{"model": "sound classifier", "dataset": "drum patterns on synthesised drum kits", "train_examples": 26041, "n_mels": 80, "hop_length": 160, "input": "log_mel", "spec_augment": false, "win_length": 512, "targets": ["pattern", "tempo"], "num_classes": [12, 10], "arch": "conformer", "norm": "layernorm", "activation": "swiglu", "mlp_ratio": 4, "head_dim": 64, "fused_qkv": false, "qk_norm": false, "inner_norm": false, "subsampling": 4, "layers": 16, "width": 160, "positions": "sincos", "kernel_size": 9, "label_smoothing": 0.05, "loss": "cross_entropy", "init": "xavier_uniform", "residual_init": "none", "optimizer": "muon", "muon_scale": "match_rms_adamw", "lr": 0.0023, "momentum": 0.95, "nesterov": true, "orthogonalizer": "newton_schulz_5", "adamw_lr_other_params": 0.0016, "grad_clip": 3.0, "steps": 7000, "batch_size": 192, "epochs": 51.6, "lr_schedule": "cosine_restarts", "final_lr_fraction": 0, "warmup_steps": 1400, "weight_decay": 0.1, "adamw_weight_decay_other_params": 0.01}
Rows from block 2, named by matrix and row number. Each number is 200 + 40 x the weight over its row's rms, rounded and kept within 0 to 999. All counts start at 0. After the name is the row's rms in percent of the matrix's.
# pw2: conv module project (model.blocks.2.conv.pw2.weight, 160x160), inputs 80-159
pw2.130,096,163,214,171,167,233,165,253,154,149,110,170,195,218,164,166,207,226,166,150,254,163,118,241,293,145,130,102,286,224,164,126,154,281,220,179,224,167,208,256,172,174,158,214,185,179,227,202,190,190,161,189,213,180,199,140,174,119,243,204,159,147,263,200,245,160,185,273,201,195,232,225,187,207,190,162,241,230,154,197,162
pw2.131,088,168,205,168,174,184,264,212,254,230,246,199,252,165,180,289,219,296,169,205,202,213,189,138,209,179,256,216,228,128,132,178,194,237,234,257,150,197,156,158,251,135,165,248,239,174,215,205,223,233,186,223,183,160,275,227,194,179,200,198,235,221,136,175,245,181,166,121,265,226,193,121,259,239,169,257,197,229,259,212,159
pw2.132,099,242,160,213,260,186,208,175,248,246,146,174,266,222,228,255,166,226,236,193,238,226,264,162,197,259,222,163,269,195,204,176,100,209,176,218,164,220,157,248,166,209,187,217,136,176,187,186,248,165,205,217,217,225,174,178,188,219,205,182,186,260,201,200,273,165,178,257,207,121,233,157,200,234,131,157,208,241,209,206,203
pw2.133,101,184,129,178,216,168,232,251,210,174,219,235,166,127,159,163,144,125,179,129,130,156,178,217,162,156,187,211,140,192,230,174,233,296,200,194,209,192,226,172,210,174,200,160,216,200,211,274,124,189,195,183,253,161,180,218,182,201,199,195,142,177,234,268,182,291,145,164,210,211,210,181,232,197,224,205,182,218,286,152,196
pw2.134,107,222,211,184,218,236,168,146,274,159,279,267,224,229,248,265,170,204,201,272,272,215,298,201,167,216,235,256,253,268,237,242,152,258,201,257,236,200,289,280,214,178,204,165,229,244,236,171,198,261,231,155,182,212,237,228,153,183,190,183,161,236,191,165,227,169,202,194,186,220,194,200,169,250,193,230,211,199,203,229,257
pw2.135,107,170,174,219,228,187,212,224,262,211,196,165,179,149,148,203,153,247,151,213,192,175,254,217,188,190,191,178,146,186,136,180,249,151,277,256,230,189,217,198,209,183,219,230,157,221,176,159,175,234,233,148,214,116,203,145,186,150,191,217,214,310,227,162,179,215,177,206,198,164,261,248,179,161,241,224,196,199,188,231,172
pw2.136,107,197,217,224,203,255,184,170,297,174,255,186,236,213,191,213,126,149,211,254,209,115,181,246,119,191,168,202,157,267,199,133,181,229,159,180,171,223,160,261,193,132,149,144,201,196,257,198,182,162,272,244,221,207,113,140,191,188,216,189,260,207,120,234,214,217,128,210,163,205,214,194,221,245,197,203,92,191,213,211,201
pw2.137,088,104,149,146,202,168,188,212,153,137,211,246,163,124,235,121,261,208,139,202,190,236,248,127,99,222,251,210,181,245,218,142,213,228,209,214,237,231,211,141,197,227,167,192,172,137,203,208,170,151,197,213,202,276,143,174,175,270,222,133,155,222,117,165,184,142,71,195,176,202,174,244,229,189,173,195,217,141,203,160,168
pw2.138,093,186,310,180,217,270,239,217,126,210,146,144,178,243,235,260,220,201,265,171,176,187,201,244,150,183,135,199,183,237,178,185,169,212,163,146,211,199,131,169,168,226,197,213,201,179,221,135,174,171,177,144,224,232,156,177,244,176,212,159,173,193,190,203,106,105,175,248,218,244,110,208,160,183,175,272,259,227,196,80,189
pw2.139,103,137,126,149,246,236,211,215,170,194,209,177,258,196,168,239,173,161,222,207,166,199,242,155,192,209,169,252,195,201,200,265,151,217,191,198,202,269,203,206,208,140,235,271,186,214,193,151,210,145,192,174,117,240,224,210,253,238,255,210,204,211,189,164,168,204,206,161,183,199,129,212,167,159,198,222,242,221,207,148,215
pw2.140,102,208,225,164,167,221,210,178,155,204,180,225,213,186,187,166,175,50,213,195,187,136,200,219,241,213,215,218,117,256,239,208,154,211,130,167,161,186,170,256,198,182,223,249,230,222,239,297,194,187,158,185,218,254,171,248,242,215,219,183,95,184,217,226,257,170,158,145,136,175,190,227,281,174,130,160,224,198,118,191,208
pw2.141,097,188,221,269,141,148,225,149,213,175,209,227,232,213,167,236,225,198,145,200,167,113,159,148,210,210,213,261,295,148,240,228,150,227,135,194,187,221,214,214,266,193,181,105,248,214,246,261,136,213,227,238,197,204,159,146,213,142,177,212,266,189,191,183,203,226,203,197,224,169,125,229,270,250,143,186,118,176,172,159,203
pw2.142,108,212,237,290,144,203,194,248,206,245,204,225,154,210,207,202,212,304,200,129,111,232,210,184,61,228,176,239,188,126,158,212,172,228,215,182,207,244,180,131,173,218,191,253,219,213,196,153,187,145,177,168,150,121,230,191,169,194,211,173,173,149,246,162,280,217,154,182,195,150,240,164,237,238,180,247,140,194,222,135,214
pw2.143,102,176,144,187,145,171,263,159,238,239,205,216,117,204,171,217,233,227,191,213,137,207,205,260,220,197,254,209,161,152,157,239,166,235,246,227,174,143,130,203,232,205,276,304,194,186,169,221,218,162,226,205,218,224,173,139,213,215,196,160,110,263,198,249,224,171,202,188,129,161,156,197,238,225,217,173,117,245,247,163,139
pw2.144,101,137,213,263,140,248,190,135,256,174,178,213,198,154,173,216,268,177,202,211,203,188,175,225,166,153,161,235,225,224,148,231,192,171,190,186,218,232,193,191,207,274,126,252,226,188,146,221,147,123,195,186,242,203,164,236,214,215,215,257,114,285,241,198,215,137,234,159,258,128,179,255,264,204,248,208,118,131,158,211,202
pw2.145,092,162,188,236,177,247,189,206,212,153,123,161,285,255,180,186,233,191,175,177,173,149,253,126,224,164,207,194,190,236,91,209,163,177,198,183,198,167,224,225,162,197,145,265,133,263,225,137,201,212,201,240,176,199,263,145,208,187,117,170,163,189,178,253,232,176,227,152,201,207,193,200,218,229,291,202,137,162,173,232,242